Weights of a small class-conditioned image diffusion model: batches of 96.
Rows from block 6, named by matrix and row number. Each number is 128 + 32 x the weight over its row's rms, rounded and kept within 0 to 255. All counts start at 0. Numbers have three digits each. After the name is the row's rms in percent of the matrix's.
# emb: conditioning projection (model.decb.0.0.emb.weight, 384x256), inputs 128-191
emb.66 134:116120171145125126124126124105130112133178182170135177152148127165157167148109136138119108115144139172124114087158189120146150111120165138086102135103160132126120099226108108182160118128149171
emb.67 093:130104185126099059139132121162125057088125139139134115157131158146071124112140145104108064170131144129128115067155105120137108156134156158138136133141126115142103028155175127122064047089065117
emb.68 059:142151157086133060114115113172129125127122157139138110131139117170089130181150107138097137053105121142105155067099166102099151074162140113100137123124153153103148038119124129161092067107157088
emb.69 064:177163093118090160110063146153140115171095106148111152140065116100121045157120135104126136112093138111098135159109110169100079172141095105192140088166061108138160098054089106141088143139118129
emb.70 103:142114092141077153104094088100153110144134106112120137168146126105066109127067138129182128159117139126129124058170140089120117155113156131150148152142160128169130009157092140141093088111141094
emb.71 082:085101121124111163148176141106119104134173156143115189146148125152158122173129133089128138162164114165111131102109201116133139107115128092144085110159129096106059122163159143147143133135140177
emb.72 068:180099147105085103126114086174079077140093089082132103142097173150085118078125140139072079104086122112134154097168093045133111162110113114119140135150129071102127166110147109125109124121119104
emb.73 068:149126120106149082109091084161130076162125145088155070156106099158049091153115119103084113122103136091084134065086108155132155115147131132137118133129101120141123043108165148138025137081104084
emb.74 143:079175114165136154103099120086144144105144131143121154162120086158172108173084116099185140121143135154119101140108142131082127146136135154123153109105178144143134131136117136125227147124152107
emb.75 139:110111151141110129119138101119122142105138158138177188174150130138144147160111120111128068148152126163164117089127177091096130160091207086128118093180181102128099123097142113108174090110139150
emb.76 141:106120139124137158138158152092125150127190216211173194129160152174143158123142148160137121138204100185116161129172181121106157127123117117103136156136147144151133130201112116165165141144138166
emb.77 121:120130104131154158155134103090128158094156115163177182118171114163211167129118126153126147141171123156145158153122155134072127138112145111141114135143150142133157178123114128123218132146159153
emb.78 154:107180105180122189129116131077106155178141112123122182132133114122190168181112124109200169117138148153148110172141186115133120106120162114131103119143135125150084166141080127122195171173198182
emb.79 083:120118090134131133089079109158146117133114105101107119098110111145082154148120125111081102133107141075138126050128107120172128136147089147138133107094114129157136035151142133112052051071094086
emb.80 115:041172104171109158089137095090139127162155098138113150133151151095148108161038147096184193152143138148146060118142163175183150151108143116182133090143156150123119106163136161139177159150188146
emb.81 065:196143158158099133092105123136116156146076117110103084116084148124085089205131152121111133096097140073149181070125082077143099104168100155170139135117081079129136088078167118068091085120110073
emb.82 181:111140114145114077093134148094087115151145145126169150095157134131121116205145105100085105082129157155167092106088163107177144065094146178108034106149107080047063098143161117089157131134170150
emb.83 073:145106103131158068112136124146146087095096112110107079125102130138052114143172175129119146136097089114105108078099116096197094131128074159139163156099113151135109029132146159159047108130094085
emb.84 066:139153099104131040104108146166145120186126079094102109086093113102084067151122122103069154094077130098102151099074114174112125113161126159158152124138098107089123076130159174084073083135088078
emb.85 107:164104142102177087117114156161187136096162188149174117143118144147104162112139173176132117183151096138111187097146139097073159143158121157072164128108159164138133085136162125117110096115095116
emb.86 060:189141096179128131128161082163155086122088125099103098116106146097092111138146143165114113160106067110136165044124104123188102122182126184182130149102080112107106069104164135133066117126094067
emb.87 102:131145075108117148146144151142111120132129121100104095071092129092086088149166121074171125076114136092153166087077122124119127102155138139175156090110125117143090091096156084098100161115119091
emb.88 195:113135138162120170138159131076107121166153133157140200141168124184187145160128105118159168136169139189133101143139207137101118105118159109121089135139162125123103152173106150180191142161183200
emb.89 061:172109169117140072082093135140131126106111121143158129138098133087102108124118114112086082105130134127082148071126108147104153141178125185134141110096102155138141056094171102123078092098067075
emb.90 165:089157172117094183097193115124135164112135127142122147128109145116129096112083134125196147158143119146122086136125159128074132172140129089142181109124162161155102144144129152130162145120150128
emb.91 138:101102171121095140077143108062107110155147151173132195156138112148165100174071129084140159146157135178109093131141191150112132148079122068123122091155135118103086137182070110193169117154190178
emb.92 181:098122109177128191139144121067111122192155145162148186144168118189174168134118101118175168159162133169113107141159200137099133120107132108115111126136176141118118138180126129183194152154184177
emb.93 092:101084170158128165088131135143144068125150175197141151202155118181089104166157102092159084113158145180115134085106170097164139120088152115081120127119133087129113088178148139194112106114127154
emb.94 148:089111141117070153140146140100109122121158162171159187154155111164178119146110129125145089132178140185118111106142194119079128123116187081117104140128146087097108141123136152155212122117129186
emb.95 151:100189087166110139152137147132133148089148132132150157092121123143167119130137133133173094099149161150143133112099150120104127121168161202137110112127150136168105108091197137063193115099069140
emb.96 152:114124099161124130175124121055119114167172141109177159103177083120158177107089099084158142136157138159151096134103197157149176091118185193108105091112155142100112128140130161108151131141170164
emb.97 091:118128091115164067107104161150138134118097126106076076117079124091043126114170154131122114122099109103111198072142092133158115133160099146134147140093117112184130074135157134108076083087066071
emb.98 123:102094162105147130135181143123159147108165187180184184131150167118139153157121136175110089193171118192133108104120181143137161148128172108141085102125138122101110119137144103162169103118146171
emb.99 113:155147134111128070126204159151128170089143139167122139101143112144116148123133155161081084115158126132152140054143115124045140085133131131113093121141136163094134062134161113126101065090114109
emb.100 208:129145102162132165130093123075126124151171137157178175130168105177164132132126083095134141104167172185147119142083189149119142062132158160078110102139140150153138161146105173110189147156162165
emb.101 121:156101159095140100138118140131092143103152165140200128120141104165121133114177106134103084098166129152098155078096147140039151100133160099097126106172132133114144094098107102107112076094117136
emb.102 214:118135101174125197142139093054097123179148124138172192144176117158178186144117121104191167140161145170129095142121202126111133128137164163119118109156171171131114142149107124146180128172183181
emb.103 093:121125110108070091118144102147124121114144176127169149143125132113089090175090173156096061164148127156133151067127145077120152136104183102154141136188107094157104048110162132113097036105109136
emb.104 105:137118133126096107107074129167103072084127122131112108140101116105078108147143120101104062074123151111154130053137091128130135138116164119143183113157106114159135057099142102117056059090095083
emb.105 134:120123069108115121166101100130145127120112124108107139180130102145109097118122085134125087113121196111116146093122139160086104094149214114136126116090104090175117114077181103093127079079097124
emb.106 132:114150145167086107090130148162112148114136146164122173128123110132099147193139117114183126069148138165216116068147154097105153120129166127109181100145167103156083069179153108111099096090125140
emb.107 148:116119207101132153098164112138129137168139179168176169163128134149112125133092144128103092155163154171096084100155164108068143149107124061098144093147159114082127092168090139185141117117188147
emb.108 135:145164110119105116143139148134106128169100116118142111080129097103087167120119140148105112133110122103107162071150111138100121136131142137162131142162136139103145052098077111087094077101139106
emb.109 087:119147127110099143105163157047118082161140114120144178122161120140188133177136110119117146128162156181061109110126165081102124080122154117132109153139143092129076137183135137171182110129156118
emb.110 116:104133067115179096126118117139133128074166161165150150205146109168104146136111098133065075115158133150106151083112158136122164139143171157089157152088145123148170119118176132119125102110100126
emb.111 144:114078131116120108124136152076079117133197206165183168114158132159145109138180112113152134144192132176114134139078183128111169075136136138091145084130119156132111101140153130130166133130175157
emb.112 176:055105041130137138139152156096136168122138146131133135116144133132171098183130136136169137156145094148149123124097142162160120122124121162156095108157138155129092107089206149073178116096099111
emb.113 161:134127161131113174088145136059117133215168140178121193124136125128148128163110128073177183105183129177140116141185208147120166113091118088133170164136130144173113125170106095175167170161193185
emb.114 103:112099174072123109144192136141117116107148199155160148109150141140132138104132149182086113140141116171135116091132169125086156129145188115102065112155139105090098093164158144162154092096127152
emb.115 107:124126106142152096176116092124176086105120160145130146148130096131119148132117067156134078133135137133153139067116136116126135133103202125131115110194157122152114068152130126146099064101126138
emb.116 153:120168104177153195145121145059105180168157152162161182113139081175135200138124103128170170089173158172104124138138185144072161131140121132094106105148194156139152115167076145142160136154164175
emb.117 125:122161079122150127134125121153137121100123148153089141145133135103082130163105123184112098161120128116146101077144124107160124166115146042154109126175133090163108061116134147141092082101095123
emb.118 159:111139047170100163172150141090097098169138085104134177094202124144137178108129108126151159155148137145168094123141175158120113141107185155149129115179182139152112104158154129131134138145167151
emb.119 074:109134099133162131110066133138100095173124115113116147107080097122080139106173142162186122141106139137162111113120158101157084168108083075155138106138137129127104039153090133138089082087094126
emb.120 118:159139128091138099118149131166152148115128117100121100078097146100073144108146159138111087117104136081146140053140103130113126126143110146131156143143137116136137053129158111075068078107096075
emb.121 135:134146128090136131149164133127108181148129123125141147046104137062106141180089136121163113163107141138115084077152155093083118094169151098141104137159133083135076039130094179139087080123133141
emb.122 137:065119134149133185155118107033102147158134153189129201141165121116138162159085076076152153116154121191109093134143198131108117083090173083129114126112155082112090128171087151144151127156175177
emb.123 081:152104132114154112066142192159067118085156163085153110145156136136085089153202100115015079111128157099131108083135138126139143117101141119099116077157105141085097072180143115121088077130120132
emb.124 175:103146107187105175133141120048109131206145119158124184121145114164160153161109120088182180136157135169137088149139201127103121105144135133135099108134164118128088138173124144170179165178181181
emb.125 143:120136030167149163142099138127134096073150149110153125180180141195123167176125115186060107127145150143170154084129168102159134141108183123121099140170125087169154102096155132122125093101084104
emb.126 102:093151071185101129174094105098106129161156119155137170181181112146147160177087078122106127150160117139161109096114154138154117166076162115137101125160120139196142125156127112095138111132131148
emb.127 068:172136146139085079124092103163148167138094097090102105115077122131101150070097123161073154156092130085124130106159093144123157142192132132153189184087178124189202067120174152091065062136064120
emb.128 098:122082170093105083099149134150155146105150174136144126166103145162086073102153184133060058145132128144101126072132139101122123122107142100102125146135127100063074083147147109132102052101107127
emb.129 171:105158182160112179120133093085136144159135115142130172124122129113198122151107110094200124092115149132143098184132150130135117123099144134132128099120128116141115159124100119112207179187184198
emb.130 108:137135148168145170132086074107122056139172183173122155203156163204088113132108136112084120160169157149082108092157186126162183153112148139097091156143131157154119107201101165225145135122133143
emb.131 151:128122147173149114152081088082116141156163169197158167152161092200128198111124117128140118114169151178121142100123165121125153095178159187080116184112164179148172075190114158166149097120129170
emb.132 087:187091165074151097109194180194106098090096115095123087094090180091101086106194147171100062122091126079138132116108082126129125134154108114127111112179100148067097110063140103093129152092104105
emb.133 092:130117211091132075108192166194146151078121154119137105129123134130113103126144123143084028106100151136150100073124103155068116097148146132106116136138128124124143072119174130112096078105078098
emb.134 069:158093110121152066086097142178126097143114122152158121151111115151084124140150143167075109149128093125136142105106126140132153171148169196107133119157127119118132112134214125114114071092123106
emb.135 132:127090166076143138089178162119104155120139143135126165145159194142127103161180094132112131093169160168142139116171147107093108094108091074086152144129150123132093127169137133172149149161185170
emb.136 124:134111138158130099115138122157088102117143135139121139163130126167099161120155095092161090115126136145155141066125157188120131126165194175095172142138161149153124033167171166127083059108115121
emb.137 077:148169095135096140105065116122086117178115086072085081074107145090092127137116122107102146112093130091126074095120118142170093134144071140140088132079137105106107069102067117148042112108115085
emb.138 085:129072109130177097116129126141079127182114138122150123138153075121057159167129125090056122167110134117121081070087126103098134105100132170091145126143136116106126054168161129114064074148115098
emb.139 070:123112073167084113148129109099082137110118106128127181156164097149110172152096116133132102109147139143117134090084200155097085074129171119133111130163183094124075094146136132144157083131142154
emb.140 103:153138088145122120102105134148126106143105092089091094123089118090085138128094132132087119125069127073134142059122084146149124130144093158165193124081148136153150029118147122091048065107100081
emb.141 107:142118148100175102115135117167148130090127134113114109140099119097079115110136136171095082110106115108153145037121105116099124141127166141123155151130134112136151073115160149086076032070092100
emb.142 073:186166160132132084092138171134157112147096080120105133100062178068094100168115130140133129124089129139136133083092136144132116126168122137159150123125109135119131081090135180138093082169152145
emb.143 190:111133135164079182115091087125129098149144125163088168200122136166119079159086166096101127104151165153119121114173156082131139169098127066145151153116119065190106115164132118156122114114083161
emb.144 162:087203101180117211157092107079140152131137137149126140144130108150136108195096128136147109088143152138133092116129139110126122147111116135140076112145127094124098139093110128100218143097100124
emb.145 192:137152137135122159085098115100123162132144110156147173166127118101162103146109127110148103110157162173126125138099167171084125111111185086170161070152134112155149134069126132103170107106159167
emb.146 082:167124104095163092093110091139124146101103144095119065134092111112068111118139105143096074069098129103154166081093070099165125075115089131126134100093098139130125070120140103115039092073107061
emb.147 083:116125132137113134131080106119168111111189192191143185178129114161130115120108127094087098099177144194093134087099181096108149148107179064144105114132153121116152122122118134176151104106119168
emb.148 134:156157129113100103092155140169152129117140111097126095104115146103071113084159135142098110128125139134174121056117104152112123151132151139174180101150136143162129042121162125098051055081091100
emb.149 167:168151100178132138188114121078092093139147122121175154144210085203136192106140061154097141103136157144126104132120167168128111095136152168117049110170147147069135119157102133189165129164186153
emb.150 126:106083158116112096119113132127115102106167176181159150177152172183120098114137144117112086162177111185139100102110156095117177152126160146080142117122146143127110109141156112129132120112139151
emb.151 081:171153119149117099122106054109137095155097100107076076114065126084078097153087077115142132083080131110121164124090109118194099074117071132205141118096073116156122104099131104106089094090105069
emb.152 115:121093176091119096158209169161099086109123148170158163111183097172121089168157076124087059112140167149115140070134158095117145086096189122118109122157132117092082096172204104129126074099112150
emb.153 153:094162105142109136088120128091114140151174138176146160138191139120131136148123107085155129131186140188124136113167181185115162124091126096127169106134115174144124112170094146145165128145196158
emb.154 173:100156076192104182141107130068125090161133108137128178145155132172161161134138119131158171111154131153153112155154187122137124142114153178121094143137167126136099150182103103152182180176164187
emb.155 140:132124179091117114089128149171118107085160172165169150149168121175099129098159119139054073117162124165140107079144165144062164142104134094083127153151138119116165086147146163183114073092101136
emb.156 131:140119137111149165133136113063136141115164116147149189156181115170198165100117071124130132145162145166114098142107170111088122082122134095093117078177149125111101190135119170148241143141186173
emb.157 088:184120113112104095099113100116138113130109107111096133146106136106074160097135143146176104134109126097147131061152125116133119128162107096145152141112146097105116044124117111126083054074129090
emb.158 160:140135146135180148076113130089128118157156170193145164193162155139157141132167134117141132115186107206097187126168183115166160105077135121093152114128097155137142137139106113161157138138188161
emb.159 176:094111099132096169170121112094155106149134114159106166199181154129134139108128156157137152185151114141092163124156157120142121140109174080162160130131096143167131132124169132131151119105147159
emb.160 167:060151080172136155109075109109139143187143139159116168204134096159104095162099121084174165090149149148123118089115173152158147131112167150123154124118148101196102082133196116059124082072098145
emb.161 082:096087112162101142128149090074128111162136148145137193164138114160158142175094083113157168156148138153105109130123199099098132122094146114157104117109161112095078143183104131170175123158177189
emb.162 152:070151144141128129132127103154161146104117116123078148117096119079110158134118133099198118151106141122153106085180146100158109150112166134175199137116178107217090065170173152084116069095110149
emb.163 177:146192187171110176074081111063121116177146125125113146156095112125105085155098119065165113098132153145136078134106146142141124110148108095127160108093109096128100132137066176168153145146174152
emb.164 133:101184072208080160133111109087108114160129086115097136122136079168129165098077122066174195107128157125143099118153156150101092139147099136120135169124185114145109088189120132171139135135144117
emb.165 156:111112076169095097108110130120087113117142124147133170164154115183118127156123099093158151107131144152188110081111166117099142123115153148091166126147173151183105078176181098112133092089137098
emb.166 136:099141123131119141148134142067117135103144126166155194125193094188222168131131095137107129127195153173147097121131179107064132116093156105062102137162158103117105157173119157144226106146135148
emb.167 175:129105210113116146084138145106094135108141163130190149135128104082120098157093099106140081127125142155161086084112163127124123116078153071146102063174117114070118090088071114147140084097200152
emb.168 124:146126094131138044120159179109137098130127118120144109070204164151112191132146103143130121119118134126185083110105144145145129052112126179050078092154152150074052070183147155119145111140165106
emb.169 134:162116125158075099108117098112079101180139125144141127147131123149037109161104110090125098131131152149121116048106151136136134104133114131141169101151138132125120019137115130151033075101139130
emb.170 139:129107155109121087120147128184125109097138131108111082139133136112084065083137130128074065154110125102140105069111084149154138134123142129172145128134105131150117056103179144102064062072065078
emb.171 074:111169083136150112090122154123162097136090103109053085124093164081076104195148133109102116088104113122119171081097133137149123073091137110163115147104070116140098080085146121130085097088102124
emb.172 082:174178146109114032058111163139090117114109063091100071135106152129104039113162119147068143079085107114104146081128081109156089105117116115172118145156054090066128077090088140122032115108112075
emb.173 102:121149197130079132123160105125088143126172154183140145124138133158079084136078111110091089106159175173109090069191159133089146095157134069138142130121125140088119066185104143220116108116147153
emb.174 076:120099126134115141117127080110122080131127113120118175150134116139139119134098097142118087135129129145171102074117202104088088123110134068126092106180150075108096057122103140168122065108146150
emb.175 125:148139118152145112175098134140094090147186173214135159200155135159107146116176110169136098094204105180098195102134168164159173146152151176124155157103098152171167074157112102145127114109120162
emb.176 136:148155132121141079119108101164132144100140129113149103119108115092061134141115136123127107112109121115155129058110109129129140113129163154161176115131142127162111029120163148058083049083111088
emb.177 100:184114088125154086186116154170120113098131148123158112158163132178075161060168141169052084123126090136081170097128128112121127138135169146094093140145119115104157060121118086194088096119093133
emb.178 083:133120180111156084081135137157151149101097112137080105141083107124186113161144116117200110115106127113093152185163107097139124136104135129122125139134107136119123192091152117113188188158108152
emb.179 149:086113080138105141081161169123087133132115139131129138111106146098113076176140138080174120112123105132113127109115123127137106124094083141129119068146114105108074092073160122076154111106117122
emb.180 065:169163114127086084102117117151096111159070143108113101111078139142098087166104102117126186075074113111110150136000115140132069108118125132111105076101068097101088116066093105127118147124130100
emb.181 098:143107147119120074072097123161121105113092122092078077118097114122080090175104129102071106099093136103139131075138089139148117104134101144130205157132097106155099054153138163153037065086095079
emb.182 113:156161110167127094100112089144103118084114082099082129109122110111091208110132085161160104120112190123159154079152149118110098132131154159145157108185193101186121072175163107116112070110117125
emb.183 137:092141119165086133124141141079093095221107091118079144122133118155108102140143129070182171141113145147150076088122165120118087114100133130133118119150129107126075045178132147154120123109118139
emb.184 121:155187113124110107148171137083126158174129060089136147050118133098153148142092145112167135121117141115167096144073146134094110080147134162119118084154154147094107147095115167115149139146198133
emb.185 119:121134077182110186100164139065076083203134110110110138138142127158092117164110096094128167105120135141133129108127144123148102110097108140130090124143151170129096077168118176183120141162143122
emb.186 131:127059131122138130172119083101090092137164188182158180166161090197140163118158099131114110114171141171096135102165197077117172121124131151070099105137157138101108117190136100183147112105116153
emb.187 126:102112124154107163134169149117100128182113086104133135100133196101119166119163187151176127195122107131165118119185153073135094158113149112171142104186140115113061060131126083149124142128154141
emb.188 125:122157210134116148118143174081098138168146140175146174121142117131192139147164081112138110089137162165143135153158170148108134066098154099115097118120113088114104156171095123179180142181174202
emb.189 080:108106092133112162130189137029118102213147134129119174109130135141133143128127128120199187161119147157126116149125225072100141084146129147153123162124153126155069124172129151177155158155159164
emb.190 117:116103160149144153180102068106127117137181171198166181198142115168116160107098137128114116120172128201099142081148173106114161145129175138113145139084175162145162075149088071169105122132126176
emb.191 108:123104164096135100170141150143099148135167184181183161123151126174125138091148133142091094162193123177122107066127160144076157115167148121116096154140136137131142051195157153165141080110123155
emb.192 044:157102179084121120052117154138106096128147131090117161138107170140100078120130129149070101140114149103101152101174130119103150092089113109080113100116122071069085095166067110126065109133134104
emb.193 046:137153183100143070134080147155109132130068121127104083156149132152093124102119148152099164168123119127093119065142094104094105143124123100125160145119094150133157051146073117122012048087127131
emb.194 046:173081077095109103079109154118108163106129136118125105039143192158090092114091163152175102158118097121116127102131098129102150033151125126108094151101113135163122038168085104106081126124132125
emb.195 074:067167083167140143136149081126147164155135119082094150132119101110117117136114107079178165158145137113117145110054138128130155119135123133156176094096142132192078131106185219047136132107111116
emb.196 040:118132110132116169153152081121111121175153161130105177145097069129136091147076100132082157123134110153156120093091167169090157146185179095163118129105141170133137094146150184197102179123121127
emb.197 059:135090134120123123076130137119065076121151153157128153144068187112124057129149107124111131095145105178105132082131179094148143139093122052169098162110150079085125143120122089197125099092146119
emb.198 066:109104136139115129104099096136115167120046137073053122204048103137113120137130119099120091073084136127089159126164113155083061125144073131132134111110156062087146107123111111105089137122103104
emb.199 049:144078131163063136138117148146145167131081123128058133133061133126138096135111161090134137089098130123081045168122115133125102138092076134146163046047167165164097084147112124098133187168129124
emb.200 052:171126164096147099160134087155156150076105150106112084112114136114074147091138115139100163129119104117110108095160085162086129151124158174110114114100154164133165072101162158137075101096085096
emb.201 052:111110097111139138140147113096190126108137146116103154177177074163136163197137099104104144027108125120139106094127174114148139048128120197044084164078120153129081134162163121139143106153131151
emb.202 050:128142067150160126154091134150182075139099137104091049113112157139106120111114185066177188148073116090112120132135093140133125135138075166112118095107141138172109097112132131146083177101103087
emb.203 042:013049169119099148092103100125115119147151129096093114175106162113119101068135121123165141168147142112071143193107154153138110159057060172109161156146131146152183148182146099089068125137101148
emb.204 094:107150113155141062099077122105127092174138109127123135135141100124129108170145116121081086109126139123174113134082179124164128091104164189112061137131072061048109127082138150112176140131147122
emb.205 044:005124136095155100177118096163192169163099109146082149063175097159126113113103143166153130144123096147150142141091119227185121150145117136204167147083102102070197152142153116110088180095161138
emb.206 056:170125171144102118084122103163120146128152180133127122118111079153137137150093135143090127068129141132097144111130125104119132087137098084097144172007160184120176122144190113157100127091102134
emb.207 063:123144148114132071102103121150128159083132147129125118131112140116076145143128132130097058108081107131128138055145146109120156119127163148146181118113164137153123047086157127063075027084104153
emb.208 074:124067232119102103132152120141143110162135135138129142129137137150108136114168116120119147144127112134096133154133125119128118119105094199118134101107167179044117166170181134147137134118203155
emb.209 043:135160096109107181153099117108115201135182157123171162072109107098129139113130109168142113109132099152134116100124193158156169143110152122218121103099140103140127118064140095073119100094166138
emb.210 055:138071090124157138127144043152115144146131157164093183139110142082125128113112127083124149115155130101082140125077163106138169069138140092163118101057106106115131146124114119123108166139135111
emb.211 060:130166140139082155105075098088094127215100132077107129117116154112132093139138106101223177081082138089156087123099159140184131114137082096123156120137095116123104129073063111134109153152153092
emb.212 049:166156177094096101088157177150155128087147139111149112097135164142079094081146122165149020144111113125137110096140125110146111093079177132116145112167128137098124088134108172164000100108121055
emb.213 052:116153088084128141148121120113051127227087154158147122089097121109149133101148119170178206130090071116050120147122130090093179073148094141132089135157088155108103153114063107154140186148142151
emb.214 071:141078212111142141128134151101167075118129137120141129148087128102219131100087124125135051159158114132105102154111127107102122140113159128134119100111113099118084153128119167128072122166139142
emb.215 054:144104174090121108115135127160098161107144141118136083074091159111110126077118137139079136121104076105128095098154147155095130096126061152121144147103087135154129086124123088118068071098128069
emb.216 054:151094142094115060118110144158147132073102138099130113144102142137094054143126141132083084133113112121140143062101100074147135133152142129114151119125113146138106031130132115100098030090112071
emb.217 098:132072081098135210126088140139121123095158136225131200158143158134157095102143090134112113148178148137097154129122130142116153094112172101116164093115121070208150153114156116064148114088089168
emb.218 042:156087123108093136189114113190073073160170202143155107138169139204163127073154171174083161149173078125118116112128176161099169119192118177120119182128098079094120107176167130148138123111078135
emb.219 048:211098129097159125140113079153153101035151158104160100133112153073119116094066172158087123147135136111131171072113107128156145128140114127137095142116137146130080111109131119079097083102085106
emb.220 051:065059098091159109153153128149155121133075149093114104184167097132111182125077132128129128136126131112160122111103129175135107100151090124143163077117164046115119126181138143166092054094135126
emb.221 053:136110162102137081072141144151119090149104142120119109088211146120122086074194143189110146123143115123136080110080125195117130109122111134106119126156127121064122074162176124133077138100136108
emb.222 047:116109081119148167131047153116092110163141152110076125056110124133072118068165160114189171154126090145102154144119144159124117111188100125128156158120099180123134071136080148116120113109117141
emb.223 052:149154197117116137076112125108149126099167159176127136071126115133116116111151133103135132105136159157164070109113111126128125047142100154064112163087135143127068091173125218154088095128171120
emb.224 064:126201066107101152156093142126165198117149155143152144115157094125125144127067158142110136114152130146086144096075134171091142105148146070137098145097107134146147116082113154093130103119122133
emb.225 056:123096051127101112125119176117081061145169161128112158181117126185104096071214130140130185156173120165166089138097151170127149131099108113128121120163123141185095113138120129172125148123088134
emb.226 045:175093116174155161089165162155130060158129140109133088200155126138103134128147098171061124094075176153100119099163136112145114137094105139131117067128134144155144099157101133175125071139164113
emb.227 050:154134083170048134141116133120140054177123105146127123112135110124124115112106129101171180192109132135188047122072100101123132147112121137172138140158116140181074058131121150139087114110132110
emb.228 073:151126117124161149117150086143106127119167146148166172171077099152127085133059107122141128179118163157053164118096181120045144128157160044156108117143157119109158112125098151180138141130163120
emb.229 047:101091065158112146180174114090123077151151117138140162107132129132123101128159133097083152137169127168114151107104175140138141158111050098130135155111137130168093089158081150078128094143132127
emb.230 050:178117116115149168148157120150147198153132148095148167086118147137117137082148149121089118076125122094184085132115190163102163125159103152077134052088139157137112135136172147073149146109082141
emb.231 047:116098151101167090139055113147122108068194151115130155102116125095147157136140109104090074098166106122117120140133147116160181142137092122181122157140145133111120142127043075123194073135095129
emb.232 055:072082134115128121156192087136178120047105113129093108147141118113103130114084114082026179133087091103149079096139127117184139163069117137103135105164117127106102087158182096108118139153105096
emb.233 052:131106113102173106131109096104147090127149114140058167188132117107102117103111091124124156178135131105100141107098138119172168165111088061103200143125100142177166131117086141151105103131105142
emb.234 042:145155128101092107109155148104157212133170189131135155042105168078157179151080173137147134195191152156110106146110192111137154097177126049110099110125077134096113168118094131104187118118160185
emb.235 105:129122184068119096093114117198147176115115146110118079142083125099099099097115140125104127135094138107131096145143091146101151142147097126118176120101121148136143129086137137083084141097089098
emb.236 059:141106141133155155131137106107079123145117154159119176166146127137128145074143178147136109213149091121071129097147168114046124156122125030166142110170141168108130156139125107227139113126150130
emb.237 050:176116114117144098123101154141134084135150153107129140157096150162061109102141143141083137155108122102109141137096152113107166153173121158157139155158183116137139078153144109098051106088099116
emb.238 056:175158033076134103094137120088122183110107118106140146105118080149128157191106131152106115118132133128141186111097147139081112123134149169076126154142129108157132096111127096123107081137113158
emb.239 042:082061124135130161130111091131139106152171179124190137192175059129120151078132105089144106167139111175117179115117174187160144129101144144152121148106105114084163165105135144139138142105130130
emb.240 068:076105101146160143096145133147080110161128136126131131138131113111173120157113104099179071089106136093156127140150108171116119124102139127117097118105089140118172107066116077149149202128125172
emb.241 073:161144090180115186104114112067093107208127120131116144152153141134102159120160127126165178128149144157118107160161154160138107131120131110152099098138162162131154125173051116208126185178224149
emb.242 041:100084144121109125183184089156098089088122108108156096121150088141131165115123080118115071141097160130119088072098091113157152144117181168128118109166168170159128097125176169199086109092163146
emb.243 057:069116117127086057157122104091082116140108141176140150145169091150120114124080109148074166123151170159079082096169141091092093129140132140144144124122131079080153116206155118113106096160092165
emb.244 043:093091049128153149108106124083124126125099106143136131169121125130111197164102155104119126129100132090106131128117097148077152144118095137106103104102136156060124047090095111130140147117139172
emb.245 088:146088194120182039126144159167121098130104113128145143147151097163187170130149128168180183125116107125108173141117142113097134128127134177097123137132154181098165135166141089117137128149163114
emb.246 049:056074100117145097099061143123178104222133127081094116151117102111129092121129067094151173121099110098140133139045123119184065172109192199136119068098111069176146170103101100133081161136151107
emb.247 063:144116169123129117162171101114098186103123123138121140069103116107196129080120142152191104135113137140116165123123172137117133107166158154167158085135166169174119084128146109063140093102094127
emb.248 071:104180120078156195120127144073163163142134162125150142089133112111106140119074108141161088147125127121115052110112169140082109108110146085076068114086151099115103148088104156080174139102156137
emb.249 048:111112120123181103145117114140191187182116138144131174130106104173152131166108126156077227115113139142093109103146133124054150117161152107099105175129147068100143124156098144136034060148097129
emb.250 098:103129159159114148113159124098079138206167145170127176148120127130133163151138111090249117106121136159122108125107174123167139136121200168125134100121180154140104076154152088134155130150180174
emb.251 093:078155116093127146123147144067147081187149165128133119133127122146084092150129126089076145132169147127134100126109147094159127082118111088126074117133090032072041126108114159162103140138132145
emb.252 093:101084138163118161149145168130081092184132163165149178136147093121135156169144093112187169110129107173147148099118178117142130143131186171114146144146159112117126073191142037165109132145141178
emb.253 074:118076063169155105141140158132158126132132152121142129176157127164102125132135134165113152135125132103073152111125166129138131145142255228126087134119127139118132093139200153120131079117107106
emb.254 071:169131062127139111109122102107104099111123082080105146163127144126084170158103097120132157120108146113109144103110154106139092074130114109130114109157114138151114059170084146163090076132141134
emb.255 051:141101167106153064097142114168114089130146156146164153139158113173122095152097125085005133118126134120133091114136109111098149123097140115085029101123129116047100138168086098168108055106133130
emb.256 073:090065153114140130107135091139073130146101156102096114157132090118161125173100092089179092085073124087143128183187115121079102120096150099113089120135108108072131110081120081124175171151118147
emb.257 043:097155147096169118142115071101131129136156150078198156180148135150067114137135113091067107112105104132100099140110159130109129142075147094111096081130125090037101122147094162204141119163121157
emb.258 056:173088146096140133177073107125101118096125129134177147085173137158111139112135097153039075121124130155087119112087114103152162117154071131164066125135091122088123178106061131164142073101112192
emb.259 050:170134133142141102098138145117094122157123124102119143094171117155064152157135099106107181165150145101129119152072111105109147091108165120081106141218108132148142109177094134129032054152121162
emb.260 040:148099200128077074117143074090120090142072108108146172159133129116134106103083162125123158169088121104148100094163091177119079140164124168101154158127117131156176115144174165167040075141084119
emb.261 045:074063084097157085109125143104098106197107152155078153120185122163184144111152150195113225156148101157154129155070145099160105089132138088047110165178096085095134156124103182170015099165075130